config = dict(
    cutout=0.4,
    encoder_stem='deep',
    decoder_norm='layernorm',
    ema_decay=0.99,
    max_steps=8000,
)
Rows from block 4 of the text decoder of a small encoder-decoder image transcriber, named by matrix and row number. Rows with one number belong to one neuron. Each number is 50 + 10 x the weight over its row's rms, rounded and kept within 0 to 99. All counts start at 0.
After each neuron's rows are labels from the 100 texts, of 14976, where the neuron reaches its largest size: "tokens" is the input token at the peak. Only what is clearly more common there than usual is listed. The data: short English words printed on busy colour backdrops.
# gate: MLP gate (decoder.blocks.4.mlp.gate.weight, 768x192), inputs 64-127
# fc1: MLP up (decoder.blocks.4.mlp.fc1.weight, 768x192), inputs 64-127
# fc2: MLP down (decoder.blocks.4.mlp.fc2.weight, 192x768, transposed), outputs 64-127

gate.585:54 38 51 60 44 64 51 45 57 27 49 63 47 66 59 54 64 56 50 55 45 57 73 51 59 56 61 58 73 41 48 53 53 37 40 46 45 49 40 53 37 67 51 50 34 39 31 49 65 56 39 50 58 42 43 51 52 55 28 53 55 54 58 53
fc1.585:57 56 41 40 40 66 60 56 50 54 39 57 51 51 31 45 47 62 63 60 43 57 55 61 43 53 73 38 36 39 35 35 39 49 44 43 40 51 47 57 46 52 53 62 44 38 46 60 37 49 36 28 52 49 56 49 47 56 55 43 52 55 50 54
fc2.585:43 54 43 60 46 56 43 47 40 43 53 52 41 69 61 63 56 57 46 53 44 53 48 40 39 51 50 53 58 44 53 51 39 27 54 38 58 59 57 59 50 70 60 54 49 39 44 44 48 70 47 59 38 29 44 59 65 60 41 47 54 53 62 66
tokens: "i"; "o"

gate.654:32 53 70 63 42 45 44 49 67 38 63 53 42 58 54 53 65 62 47 39 60 59 58 41 57 62 65 63 51 48 52 55 45 55 51 46 48 65 53 57 60 34 55 36 41 57 38 52 39 40 43 52 25 30 39 60 50 27 64 47 56 45 52 54
fc1.654:37 43 54 49 42 56 43 52 62 63 59 57 53 45 37 50 65 41 52 49 56 46 46 64 52 58 79 49 54 36 51 46 62 59 61 43 51 60 46 50 71 44 48 25 52 53 41 55 44 40 46 46 40 18 33 49 40 61 65 48 67 47 58 51
fc2.654:43 51 55 58 52 43 54 53 44 47 58 43 58 48 33 46 66 47 45 45 45 46 28 59 39 46 60 47 37 39 55 45 58 48 60 56 47 48 55 58 58 66 59 35 36 59 47 56 49 45 47 50 45 47 62 49 68 61 54 57 52 50 52 56
tokens: "o"; "c"

gate.233:73 46 61 56 54 43 53 52 67 66 67 47 46 50 65 54 39 50 53 59 53 24 62 44 56 52 49 60 65 58 51 54 54 50 42 46 60 59 46 60 62 46 58 58 54 60 51 28 38 45 46 55 39 55 36 53 53 40 57 43 48 42 65 53
fc1.233:48 37 58 55 49 35 58 55 52 59 49 43 54 49 46 33 41 41 49 45 34 43 25 60 47 57 52 54 42 55 28 46 49 36 55 61 49 50 36 56 47 75 53 47 41 49 42 48 51 49 59 31 44 59 51 55 52 69 69 39 44 49 43 49
fc2.233:62 64 55 61 48 79 51 61 61 61 42 48 62 49 49 31 29 58 43 46 53 54 58 44 49 43 53 40 48 37 38 53 48 60 57 38 44 55 49 44 53 57 55 40 70 42 62 75 55 70 44 42 40 53 56 52 41 44 50 50 47 48 47 36
tokens: "s"; "g"; "k"; "m"

gate.235:53 68 49 55 67 49 56 64 67 70 50 60 60 62 69 38 51 53 63 73 44 31 63 39 53 56 43 61 70 55 46 74 51 49 48 54 52 58 52 57 50 42 54 40 45 43 40 41 53 47 49 54 32 50 56 38 53 33 46 50 52 45 62 53
fc1.235:50 39 54 43 44 51 43 58 46 62 60 46 48 52 50 53 68 46 52 26 55 66 59 45 58 39 55 23 54 59 59 34 41 34 46 40 47 59 56 56 58 54 52 59 43 65 63 56 50 51 52 67 52 47 44 44 33 45 50 66 54 41 63 43
fc2.235:63 41 63 48 41 33 54 49 56 48 39 56 51 57 56 51 51 32 44 36 50 33 38 41 64 63 49 47 79 61 38 53 38 32 38 44 38 45 40 38 63 46 26 44 34 58 35 37 46 41 40 50 36 64 34 68 78 44 62 41 59 54 55 65
tokens: "s"

gate.552:53 46 54 72 44 45 39 55 57 59 61 51 62 40 58 51 63 56 50 57 57 39 38 50 48 62 62 51 57 56 62 47 55 41 50 45 49 37 33 40 40 53 62 35 55 56 55 56 37 33 34 25 63 41 47 51 50 44 38 58 52 46 48 50
fc1.552:47 45 34 50 54 24 50 57 57 49 50 41 43 46 59 42 56 58 49 51 41 74 51 68 46 44 37 48 53 42 55 49 41 51 46 48 60 65 51 47 59 56 65 50 53 59 56 64 42 16 33 54 74 48 47 54 53 37 37 47 65 49 59 61
fc2.552:51 30 56 53 52 45 46 47 52 55 48 55 64 51 52 43 59 35 43 53 62 40 35 44 58 52 45 55 43 68 54 48 54 44 57 63 40 58 49 47 53 58 61 39 49 53 65 38 50 58 53 55 46 48 31 66 47 37 46 30 53 41 68 57
tokens: "m"

gate.492:52 63 73 62 59 44 63 43 76 54 67 54 54 53 56 43 51 45 52 57 47 56 58 53 70 53 51 52 49 54 46 52 54 43 50 61 67 54 52 54 53 61 58 27 53 50 45 39 46 36 56 41 35 52 51 54 55 26 54 37 44 52 44 49
fc1.492:71 57 54 48 63 45 61 37 57 53 33 39 44 62 53 43 31 51 55 55 44 67 48 46 55 55 51 36 52 35 41 34 49 51 40 48 56 43 42 54 55 59 55 60 52 44 52 44 57 54 53 46 65 56 52 58 36 41 53 61 38 49 68 64
fc2.492:55 57 58 55 26 63 54 51 64 55 52 57 59 30 51 51 42 65 54 36 54 42 39 47 64 54 56 52 55 41 48 51 39 47 30 36 51 49 45 36 54 46 55 27 71 49 58 45 42 47 50 53 54 39 45 66 53 44 52 45 43 67 58 41
tokens: "m"; "h"

gate.481:49 46 51 70 53 51 68 61 51 48 56 41 40 51 66 47 52 63 57 49 37 54 53 56 45 44 49 57 50 63 48 63 43 40 49 65 59 62 43 58 63 64 42 32 44 41 42 37 58 59 58 56 56 60 49 61 30 48 50 21 68 42 41 61
fc1.481:51 52 70 52 45 51 53 34 60 39 46 57 51 71 41 63 31 56 55 44 55 37 57 27 62 50 55 48 38 40 46 43 49 61 43 42 51 58 63 58 40 45 42 64 43 59 50 49 37 45 58 50 50 65 43 59 36 59 60 54 54 57 50 45
fc2.481:54 64 56 47 42 56 74 58 50 67 51 57 57 53 43 65 62 44 33 38 48 60 45 57 32 44 61 46 55 50 41 55 33 50 56 43 24 51 49 45 53 50 42 32 44 36 53 40 37 58 50 42 47 65 67 61 59 48 32 59 49 54 60 55
tokens: "o"

gate.4:51 44 56 56 53 52 70 56 47 56 60 51 53 66 57 43 64 52 39 44 46 47 43 59 64 51 45 44 57 73 66 37 50 42 50 45 52 55 47 46 55 53 23 52 43 44 47 56 54 40 58 42 53 48 25 42 49 47 66 32 64 38 38 54
fc1.4:61 61 52 34 51 49 68 46 54 34 32 53 47 47 32 49 51 43 45 51 54 61 50 59 27 50 54 51 59 56 33 61 49 55 63 57 52 44 51 55 58 64 58 63 51 37 61 37 36 68 56 51 37 58 78 38 46 50 46 56 49 55 62 49
fc2.4:55 65 39 47 41 57 49 57 66 42 52 46 53 39 44 42 27 53 54 40 53 76 45 46 50 42 58 42 20 51 35 60 48 69 43 54 37 46 48 49 53 40 54 68 66 50 50 59 43 61 49 55 42 56 51 60 37 51 42 61 62 64 49 48
tokens: "d"; "f"; "o"

gate.166:69 57 66 43 41 28 64 42 63 52 49 46 53 55 37 47 38 42 59 61 42 66 64 48 45 64 55 41 36 74 38 48 53 52 52 46 52 47 35 53 58 36 44 55 54 65 37 47 45 38 50 28 46 55 58 60 31 32 49 59 64 40 56 58
fc1.166:51 46 61 47 41 39 49 37 42 38 46 52 60 56 56 45 53 48 69 44 45 44 60 28 62 58 54 47 55 42 47 40 57 53 52 56 58 68 56 66 52 54 48 66 53 60 47 50 51 60 59 53 56 54 55 59 45 53 40 61 65 57 43 63
fc2.166:59 62 54 46 55 59 71 55 64 57 43 53 44 54 66 42 50 63 43 48 49 64 58 46 50 56 50 41 30 54 30 47 46 49 52 56 38 50 55 43 41 51 44 33 63 46 70 50 53 61 55 39 31 54 47 51 36 44 63 55 42 62 49 51
tokens: "d"; "a"; "w"; "m"

gate.261:53 42 61 48 51 66 43 67 66 64 54 57 43 63 49 50 45 63 68 48 61 47 44 44 44 58 60 56 49 53 43 60 52 55 51 51 47 68 45 58 48 53 47 54 53 39 32 36 42 65 55 52 57 46 39 43 26 62 67 42 44 42 65 49
fc1.261:40 60 37 40 42 38 50 37 59 77 50 47 60 51 58 54 53 52 48 53 34 31 62 47 62 53 36 47 39 62 45 48 61 57 52 56 44 53 38 57 52 53 52 38 46 44 48 60 50 58 39 59 51 59 48 56 65 53 40 32 58 33 48 57
fc2.261:50 55 51 38 52 36 54 39 46 57 48 48 42 47 29 37 46 36 84 51 45 54 41 47 71 50 75 63 46 60 45 44 49 46 37 67 55 40 43 37 55 41 49 53 64 41 36 43 38 41 44 60 71 52 68 43 53 60 49 41 52 44 46 42
tokens: "i"

gate.283:50 50 56 73 53 55 70 62 38 66 54 47 56 59 59 53 40 41 64 44 66 60 43 43 49 31 54 58 38 47 55 51 67 62 62 62 48 60 46 53 50 37 41 55 49 49 48 50 32 39 44 52 53 57 39 54 38 30 27 41 37 39 45 34
fc1.283:47 39 50 68 52 50 56 48 33 37 44 46 37 58 56 64 50 54 34 49 60 47 46 29 50 46 52 45 33 33 55 68 67 67 49 48 58 49 44 47 45 44 36 43 55 44 45 45 56 53 52 55 61 53 26 62 28 52 50 37 43 67 56 56
fc2.283:68 62 63 53 51 57 40 39 55 42 41 51 65 43 54 43 42 29 29 47 40 21 57 49 38 63 48 35 70 46 55 39 54 50 61 44 77 51 56 40 55 57 42 47 29 48 50 32 62 46 56 42 51 52 55 59 47 52 65 49 34 57 67 50
tokens: "f"; "n"; "l"

gate.702:44 56 55 52 49 65 45 62 42 62 56 56 50 68 54 44 57 50 58 54 51 58 46 47 53 64 76 78 49 53 48 51 57 59 46 60 50 41 46 56 50 45 37 32 36 54 47 60 62 52 33 39 34 26 34 54 59 41 46 47 65 35 49 43
fc1.702:50 60 52 66 46 50 34 51 42 35 59 35 54 51 70 46 42 58 56 55 47 60 42 47 45 50 74 52 51 54 46 45 49 43 53 37 51 48 27 67 65 52 49 45 42 52 44 54 58 58 43 53 43 47 37 52 53 53 61 47 58 43 58 69
fc2.702:36 45 59 61 27 48 47 52 51 56 60 57 48 28 33 64 61 54 51 35 48 38 41 40 34 48 49 45 48 57 58 42 62 48 39 42 58 58 59 54 63 44 45 41 53 67 58 40 44 43 46 39 42 45 51 50 54 60 54 51 50 50 54 52
tokens: "o"

gate.461:48 63 59 59 51 53 51 54 57 56 58 68 49 73 66 66 67 56 64 57 68 54 50 60 63 56 73 71 55 37 45 58 30 42 43 41 55 46 46 40 52 44 47 42 48 58 40 35 53 46 29 71 58 43 29 44 56 48 47 55 46 52 35 43
fc1.461:55 76 43 52 51 53 54 44 50 62 49 41 51 55 62 59 68 58 41 38 51 34 48 47 64 51 52 49 52 47 40 63 38 47 53 50 53 59 50 33 48 47 31 45 38 46 41 63 45 55 63 70 55 42 36 51 30 52 42 45 49 49 41 41
fc2.461:46 49 59 49 52 24 66 46 48 53 42 59 48 53 48 48 47 66 49 31 64 62 38 48 39 62 54 55 59 83 59 48 77 41 70 64 50 56 55 44 51 53 47 46 28 55 68 42 48 48 48 50 52 50 64 49 67 53 48 44 51 61 47 49
tokens: "a"

gate.131:49 51 48 61 69 56 43 63 70 44 50 61 64 54 53 58 63 46 42 47 54 46 49 73 57 57 46 38 74 49 71 43 49 49 49 44 58 38 54 43 46 65 29 53 28 49 51 58 58 56 60 55 50 44 55 42 53 57 53 52 62 40 52 38
fc1.131:51 50 47 46 68 49 33 46 57 43 51 53 58 50 59 54 38 35 48 55 32 49 41 58 47 54 49 38 63 50 44 51 49 59 57 76 61 51 56 44 48 57 60 42 42 52 53 56 57 46 43 81 60 48 46 51 54 44 53 43 37 41 61 25
fc2.131:29 62 58 41 54 42 39 48 40 36 59 56 51 56 56 51 66 44 55 54 42 34 60 45 37 50 39 48 19 61 54 53 49 39 33 50 45 52 48 56 55 34 36 39 35 60 46 62 43 40 47 50 58 51 62 59 64 60 43 53 45 53 28 56
tokens: "a"; "p"

gate.203:54 51 51 58 65 40 61 47 51 43 60 49 51 83 59 54 38 61 59 64 46 53 55 38 67 49 39 52 58 54 56 52 51 52 55 76 70 75 67 71 61 54 41 62 39 51 53 41 49 52 54 48 39 55 45 50 38 27 58 40 58 53 52 57
fc1.203:47 55 59 61 61 44 37 54 53 69 52 66 59 48 49 64 70 49 42 50 58 23 48 43 48 52 63 58 53 60 58 55 47 49 39 42 41 43 47 41 37 57 57 40 44 57 61 50 28 41 34 53 57 48 65 44 77 54 47 50 34 47 70 31
fc2.203:56 39 42 43 60 46 56 51 46 48 42 53 35 50 47 62 65 38 46 52 53 33 42 57 60 66 24 67 67 47 48 54 41 56 43 56 50 48 57 42 54 51 39 55 47 43 33 47 50 53 37 62 44 44 48 49 58 46 52 62 56 54 60 59
tokens: "i"; "o"

gate.578:49 34 40 45 58 61 63 64 49 42 44 35 58 61 51 44 38 61 68 66 42 50 63 64 63 46 33 53 43 63 64 54 59 51 56 52 67 64 54 61 59 65 52 62 48 41 37 38 27 45 42 37 54 52 36 40 53 32 44 40 51 43 37 63
fc1.578:38 49 52 45 53 51 52 65 43 35 52 52 44 43 49 60 42 52 70 60 64 35 39 43 63 47 50 47 72 65 57 40 52 47 47 56 37 42 54 45 45 43 20 34 67 32 61 47 52 62 50 44 46 50 61 44 72 63 41 46 51 55 55 57
fc2.578:44 35 47 52 53 45 69 35 56 46 57 47 49 52 50 56 63 29 61 45 36 36 58 51 51 52 34 51 66 50 42 50 52 68 42 54 69 55 76 60 52 49 53 59 46 40 21 58 42 50 43 50 59 54 52 48 56 59 41 54 56 32 46 53
tokens: "i"; "o"

gate.537:41 59 35 70 58 53 74 40 61 48 68 46 65 68 46 64 53 48 61 61 71 59 62 50 44 53 50 53 37 66 59 37 46 44 48 45 45 54 52 48 40 51 41 48 40 46 47 57 43 48 50 56 45 45 58 39 53 49 41 39 61 47 31 62
fc1.537:60 44 49 47 51 55 54 39 42 46 52 47 51 55 23 60 54 33 67 53 44 63 55 40 53 49 58 43 50 44 43 35 47 53 44 43 40 42 42 44 46 34 47 44 49 64 48 50 53 42 40 46 47 44 51 46 36 40 62 50 46 38 55 44
fc2.537:54 48 59 49 50 51 44 33 52 57 52 57 51 46 65 65 70 38 47 46 47 55 46 52 58 38 32 51 52 45 44 52 32 32 62 55 29 41 50 57 55 47 54 31 52 50 41 58 46 36 28 67 62 46 60 38 56 36 24 53 45 42 48 50
tokens: "s"

gate.129:63 51 51 69 59 59 30 59 54 37 60 53 56 42 61 52 52 54 66 63 58 43 56 42 38 54 75 61 49 47 61 72 50 46 38 46 43 31 46 47 47 42 54 28 56 52 40 63 60 48 55 52 66 30 53 43 45 44 55 60 51 57 53 44
fc1.129:38 57 54 55 53 44 42 53 44 48 58 48 42 46 48 57 32 56 46 38 80 68 43 46 56 46 44 67 47 63 63 50 44 44 44 48 63 55 59 56 65 50 53 52 37 64 63 50 40 47 35 72 52 36 47 62 62 52 53 42 53 47 50 66
fc2.129:48 56 52 43 46 43 45 43 55 48 55 53 50 34 55 45 55 48 44 47 68 52 70 48 62 46 49 47 53 53 26 51 39 42 32 41 44 51 44 43 47 55 67 43 55 60 55 51 55 52 60 56 46 56 36 70 51 48 58 43 54 44 75 51
tokens: "t"

gate.716:56 55 37 55 54 40 53 55 46 57 49 65 59 45 35 65 32 57 44 70 59 28 42 51 40 65 45 64 42 54 59 53 45 59 38 60 42 43 42 45 44 48 51 46 24 51 60 49 53 53 35 49 61 57 74 43 51 39 48 57 47 41 65 57
fc1.716:49 32 67 57 36 57 45 47 62 48 54 47 50 58 64 56 41 61 51 57 31 52 59 35 55 47 54 37 52 44 51 55 47 49 46 43 64 59 44 59 47 49 43 64 64 62 44 32 45 50 47 48 49 40 38 62 34 49 62 45 39 44 54 50
fc2.716:48 36 46 52 47 49 56 44 35 58 45 48 42 48 45 57 57 67 55 55 59 58 50 35 61 26 39 57 38 32 61 47 60 51 51 56 43 41 50 55 43 36 50 70 59 31 57 46 45 66 42 72 51 55 44 58 61 36 40 39 56 57 44 62
tokens: "a"; "k"; "o"; "p"

gate.678:56 46 54 48 67 48 39 51 68 43 47 62 64 61 70 70 69 63 53 51 56 36 55 50 57 56 48 46 61 50 50 56 56 71 46 64 63 57 50 32 66 22 52 40 39 57 55 65 50 45 35 74 59 59 54 52 50 43 49 53 57 41 51 28
fc1.678:52 51 53 55 60 28 50 48 65 49 44 25 57 55 62 40 43 46 46 43 41 54 67 51 40 55 43 19 38 47 44 49 42 44 52 41 41 47 38 34 34 51 69 56 48 68 48 66 32 28 47 52 46 77 58 55 35 36 62 55 54 57 47 38
fc2.678:45 47 66 52 45 56 52 50 55 42 63 47 54 43 47 37 58 41 59 47 61 57 49 53 42 47 50 35 55 50 48 58 43 41 57 50 54 44 55 70 45 43 37 44 49 41 35 69 51 55 67 55 42 63 57 50 45 65 41 60 53 48 46 47
tokens: "a"; "y"

gate.656:61 46 65 55 58 70 55 44 61 54 58 56 42 56 58 57 60 49 47 47 63 71 40 49 44 58 70 46 55 42 53 40 63 66 51 52 74 59 57 46 77 47 46 47 40 55 42 42 50 45 55 62 53 24 41 40 37 43 65 59 47 35 66 28
fc1.656:49 48 47 43 57 57 40 52 51 58 53 53 43 59 43 55 52 37 60 44 42 58 29 48 62 59 54 67 62 51 47 57 44 52 46 70 74 61 51 55 72 61 42 52 43 40 46 21 52 66 35 50 58 20 42 46 35 41 60 53 47 32 53 45
fc2.656:43 68 49 56 44 55 36 49 52 46 52 41 47 52 43 69 48 72 37 57 49 61 75 50 24 47 66 50 39 46 47 44 51 58 40 49 41 57 45 57 54 65 61 51 25 58 56 48 45 74 48 45 55 46 49 61 49 46 71 56 61 55 54 57
tokens: "i"; "a"

gate.162:42 77 45 60 48 46 44 70 47 57 53 72 70 50 51 49 47 57 48 49 73 54 58 53 54 41 46 42 49 45 39 56 51 58 57 40 50 66 44 58 44 52 46 46 41 52 47 49 61 32 58 24 64 53 55 56 29 39 41 59 55 44 57 50
fc1.162:58 28 49 44 59 64 60 28 28 52 43 23 47 57 39 49 45 39 51 60 41 62 48 41 37 61 48 77 35 44 43 42 51 35 50 56 48 49 45 46 48 50 72 46 53 40 58 48 42 72 37 57 39 48 43 37 76 46 54 39 45 67 37 49
fc2.162:55 30 64 50 45 50 43 46 45 62 48 60 43 47 53 35 54 40 57 50 47 35 30 50 50 62 43 65 37 52 45 41 29 57 39 44 74 49 62 26 47 35 51 44 60 60 39 67 32 46 53 54 60 59 45 52 34 67 69 36 64 50 58 38
tokens: "f"; "p"

gate.733:57 60 34 48 42 52 47 43 36 51 54 66 69 54 45 59 53 52 56 61 52 48 41 51 61 60 57 53 53 47 59 65 60 58 57 68 62 56 63 59 62 44 34 39 47 59 51 68 61 44 43 42 45 33 43 59 40 49 36 48 65 53 31 42
fc1.733:52 37 64 55 44 22 50 39 63 33 52 45 36 43 63 63 43 45 52 43 57 55 58 36 58 48 53 49 28 57 44 69 63 52 53 47 29 48 46 59 44 52 51 43 61 52 35 47 51 49 60 56 35 64 42 68 54 38 63 44 66 66 47 64
fc2.733:48 33 37 40 59 39 35 43 40 49 49 47 51 60 40 53 54 50 68 67 37 50 44 51 55 61 48 54 34 46 56 46 41 45 29 44 60 48 47 48 59 38 39 62 47 46 36 64 45 43 50 48 72 38 51 36 62 84 50 51 63 55 41 61
tokens: "n"; "a"; "c"

gate.441:37 44 45 49 51 64 69 51 44 57 56 57 40 66 49 53 47 49 50 39 62 55 50 73 37 53 56 53 42 61 45 45 46 48 43 56 55 50 59 37 60 70 37 40 54 37 49 58 64 56 73 47 34 57 43 47 44 53 53 38 65 48 53 43
fc1.441:58 40 56 55 43 59 51 60 51 55 55 54 62 51 36 46 41 50 62 52 47 42 30 36 58 46 42 62 42 59 47 50 43 50 50 42 50 47 47 40 42 42 37 51 56 59 49 59 37 28 37 43 40 42 58 65 53 72 58 54 58 51 52 45
fc2.441:58 55 40 50 35 38 54 58 55 57 52 61 41 55 49 62 58 64 35 41 49 36 56 50 33 57 45 41 53 44 34 44 25 38 51 57 37 50 35 47 43 52 56 44 66 44 51 63 49 69 57 40 71 64 55 61 64 57 37 45 42 47 49 54
tokens: "o"

gate.528:57 60 44 52 57 39 48 56 51 50 51 66 67 58 56 62 56 59 53 51 67 39 62 48 56 55 53 50 51 60 61 74 53 51 41 41 48 42 41 46 46 50 37 43 48 43 64 35 55 45 51 49 62 52 51 38 36 39 61 57 56 46 50 54
fc1.528:53 41 49 57 63 40 44 32 47 49 41 51 50 60 63 53 56 32 56 64 56 45 51 44 60 56 59 55 32 47 40 52 44 44 51 48 44 48 38 50 49 41 51 22 57 39 48 65 59 56 49 73 26 45 65 47 66 65 42 45 57 58 71 50
fc2.528:48 39 61 52 55 42 50 46 48 64 44 56 61 42 66 54 54 45 48 45 64 37 42 46 58 47 49 44 43 60 71 52 58 43 44 52 56 43 46 29 46 39 53 42 46 63 79 45 44 26 47 60 54 42 46 38 51 53 60 51 45 59 49 42
tokens: "p"; "c"

gate.723:60 42 60 54 65 30 62 50 49 58 48 55 59 57 39 50 48 38 57 71 38 57 42 45 71 33 54 59 44 42 48 49 51 54 50 49 43 43 52 55 43 21 44 51 54 52 42 41 31 38 39 41 51 64 64 47 40 36 46 54 44 44 59 49
fc1.723:60 54 48 43 49 56 53 44 61 55 40 61 53 51 44 44 54 70 49 40 72 72 47 50 34 48 56 56 61 47 49 39 64 59 57 48 47 59 48 44 58 46 59 43 54 55 54 40 40 43 61 42 58 57 43 38 45 66 34 65 26 51 53 37
fc2.723:55 68 56 58 63 56 39 67 51 51 47 56 61 64 61 44 49 56 39 58 58 38 49 42 54 63 47 68 52 47 66 48 38 40 44 65 36 61 43 56 48 53 25 36 48 52 32 44 53 58 60 52 59 38 53 60 61 60 50 38 53 60 52 56
tokens: "d"; "o"; "h"

gate.710:45 52 43 55 53 75 64 56 41 53 61 45 48 47 38 48 59 47 67 53 57 55 72 63 36 34 44 56 54 54 61 56 47 44 52 47 68 60 40 53 66 60 55 47 51 42 53 52 38 55 43 50 42 45 70 40 56 34 33 31 54 41 24 46
fc1.710:45 45 51 52 57 44 45 62 59 34 57 55 51 46 51 45 28 53 56 46 26 54 37 46 64 47 51 46 49 59 49 60 58 44 58 48 67 58 59 73 58 53 56 51 50 66 41 23 53 48 67 27 60 39 33 64 34 59 63 55 46 51 65 57
fc2.710:45 41 53 45 75 28 55 68 38 49 41 53 44 72 50 33 48 47 57 52 42 46 33 61 58 62 69 50 61 63 50 46 48 50 44 44 49 59 56 55 38 50 50 42 49 53 39 48 45 45 50 44 46 57 47 55 46 51 56 44 51 37 47 49
tokens: "a"

gate.51:53 32 54 61 51 66 61 72 47 44 77 55 48 67 47 59 49 70 57 56 59 53 50 57 41 48 55 49 54 63 55 49 42 35 33 50 58 59 47 49 50 50 42 50 48 43 59 42 48 38 57 41 62 41 33 50 34 56 55 56 67 45 48 49
fc1.51:53 54 44 52 57 39 55 28 52 51 34 52 50 37 58 58 55 44 41 51 43 50 57 39 52 55 56 59 61 23 39 67 57 74 69 57 65 48 62 65 57 59 59 63 37 44 42 30 48 51 42 56 50 47 58 50 45 31 51 47 34 55 52 42
fc2.51:55 45 60 43 43 62 47 48 57 48 55 56 48 43 25 38 48 35 59 54 43 37 43 53 45 47 58 55 47 41 44 48 53 74 43 63 72 55 62 54 50 51 37 63 62 53 44 47 43 51 48 36 31 40 53 50 48 61 54 51 52 38 44 53
tokens: "n"; "s"

gate.147:54 52 58 56 46 47 56 55 40 53 50 60 47 42 44 48 60 67 66 43 58 61 47 45 67 28 65 54 58 56 68 50 67 52 51 37 43 44 43 52 58 45 52 56 43 54 69 32 47 36 51 37 44 18 46 31 51 21 45 55 36 43 51 38
fc1.147:37 47 60 45 33 63 50 59 47 60 55 39 46 64 46 48 56 49 49 41 49 38 57 28 63 55 50 54 57 64 64 49 42 41 45 54 43 58 48 58 45 45 30 50 44 39 57 48 48 78 54 61 40 37 45 54 57 55 64 49 55 37 46 55
fc2.147:48 31 36 36 36 43 49 33 48 48 47 37 54 41 48 65 52 54 47 45 61 56 49 56 48 45 62 52 64 47 30 53 46 57 51 35 39 45 41 39 38 53 57 45 38 58 54 64 58 48 36 69 56 66 37 48 56 49 60 54 48 50 55 56
tokens: "m"; "b"; "r"; "s"

gate.360:43 36 52 48 63 59 45 66 45 55 58 44 56 65 51 54 56 48 69 62 42 59 48 54 59 53 63 58 52 59 59 54 46 42 44 66 63 56 54 53 42 53 45 55 25 65 53 40 50 61 32 64 51 51 56 35 25 46 49 44 63 33 41 41
fc1.360:42 40 52 54 64 41 38 55 57 52 46 56 37 68 70 59 45 51 68 67 36 59 65 50 50 51 72 51 46 42 54 49 58 57 38 53 56 36 56 45 57 48 59 59 40 53 27 33 54 46 44 49 60 53 63 49 48 41 47 69 60 50 49 54
fc2.360:57 51 38 48 41 43 48 48 53 54 57 57 57 31 36 53 51 59 64 47 39 48 36 60 57 46 55 58 52 44 39 57 50 61 47 56 62 53 50 53 60 55 58 53 64 64 53 68 50 48 36 57 42 51 41 47 48 53 36 56 45 45 31 35
tokens: "d"

gate.318:59 33 46 44 57 58 51 47 58 49 47 43 39 58 36 54 40 49 28 71 28 54 49 61 27 50 58 47 43 61 43 46 51 64 52 47 64 65 37 60 67 67 55 61 43 53 43 42 42 50 51 34 47 43 52 51 28 55 62 34 53 31 62 53
fc1.318:42 64 57 42 44 59 49 69 58 47 50 57 58 42 43 38 56 51 50 42 51 62 49 67 66 53 34 54 54 57 54 45 36 37 48 40 38 44 56 41 44 41 41 38 49 55 49 56 50 48 46 28 34 47 44 51 73 33 34 55 74 63 40 59
fc2.318:44 29 57 54 42 28 55 42 42 65 55 51 47 46 42 44 49 41 55 56 43 41 44 50 44 58 53 57 73 64 54 47 47 31 38 42 56 41 59 54 52 36 39 28 49 51 28 42 51 34 49 52 63 48 58 34 47 67 50 45 53 52 60 46
tokens: "a"; "r"; "i"

gate.376:37 55 42 60 48 39 59 49 53 59 54 53 64 50 62 65 47 46 40 39 58 39 52 45 48 56 44 64 54 52 53 51 62 53 54 63 60 63 55 69 45 64 57 34 45 42 55 51 67 43 48 56 39 47 54 58 65 55 51 33 33 48 50 36
fc1.376:51 38 31 61 63 54 46 61 21 49 51 47 63 72 53 40 62 52 41 50 59 49 28 57 56 59 50 51 75 50 60 28 54 33 55 58 49 49 52 41 52 57 42 44 44 40 57 54 57 58 61 49 70 44 53 47 48 66 58 44 51 40 38 35
fc2.376:57 66 70 40 44 39 61 56 67 43 51 61 38 38 55 46 57 49 47 58 43 40 62 49 48 54 23 47 31 57 42 43 38 50 74 44 50 59 50 51 42 40 42 30 59 62 68 48 41 36 60 33 41 64 52 59 47 47 50 59 49 62 71 49
tokens: "p"; "f"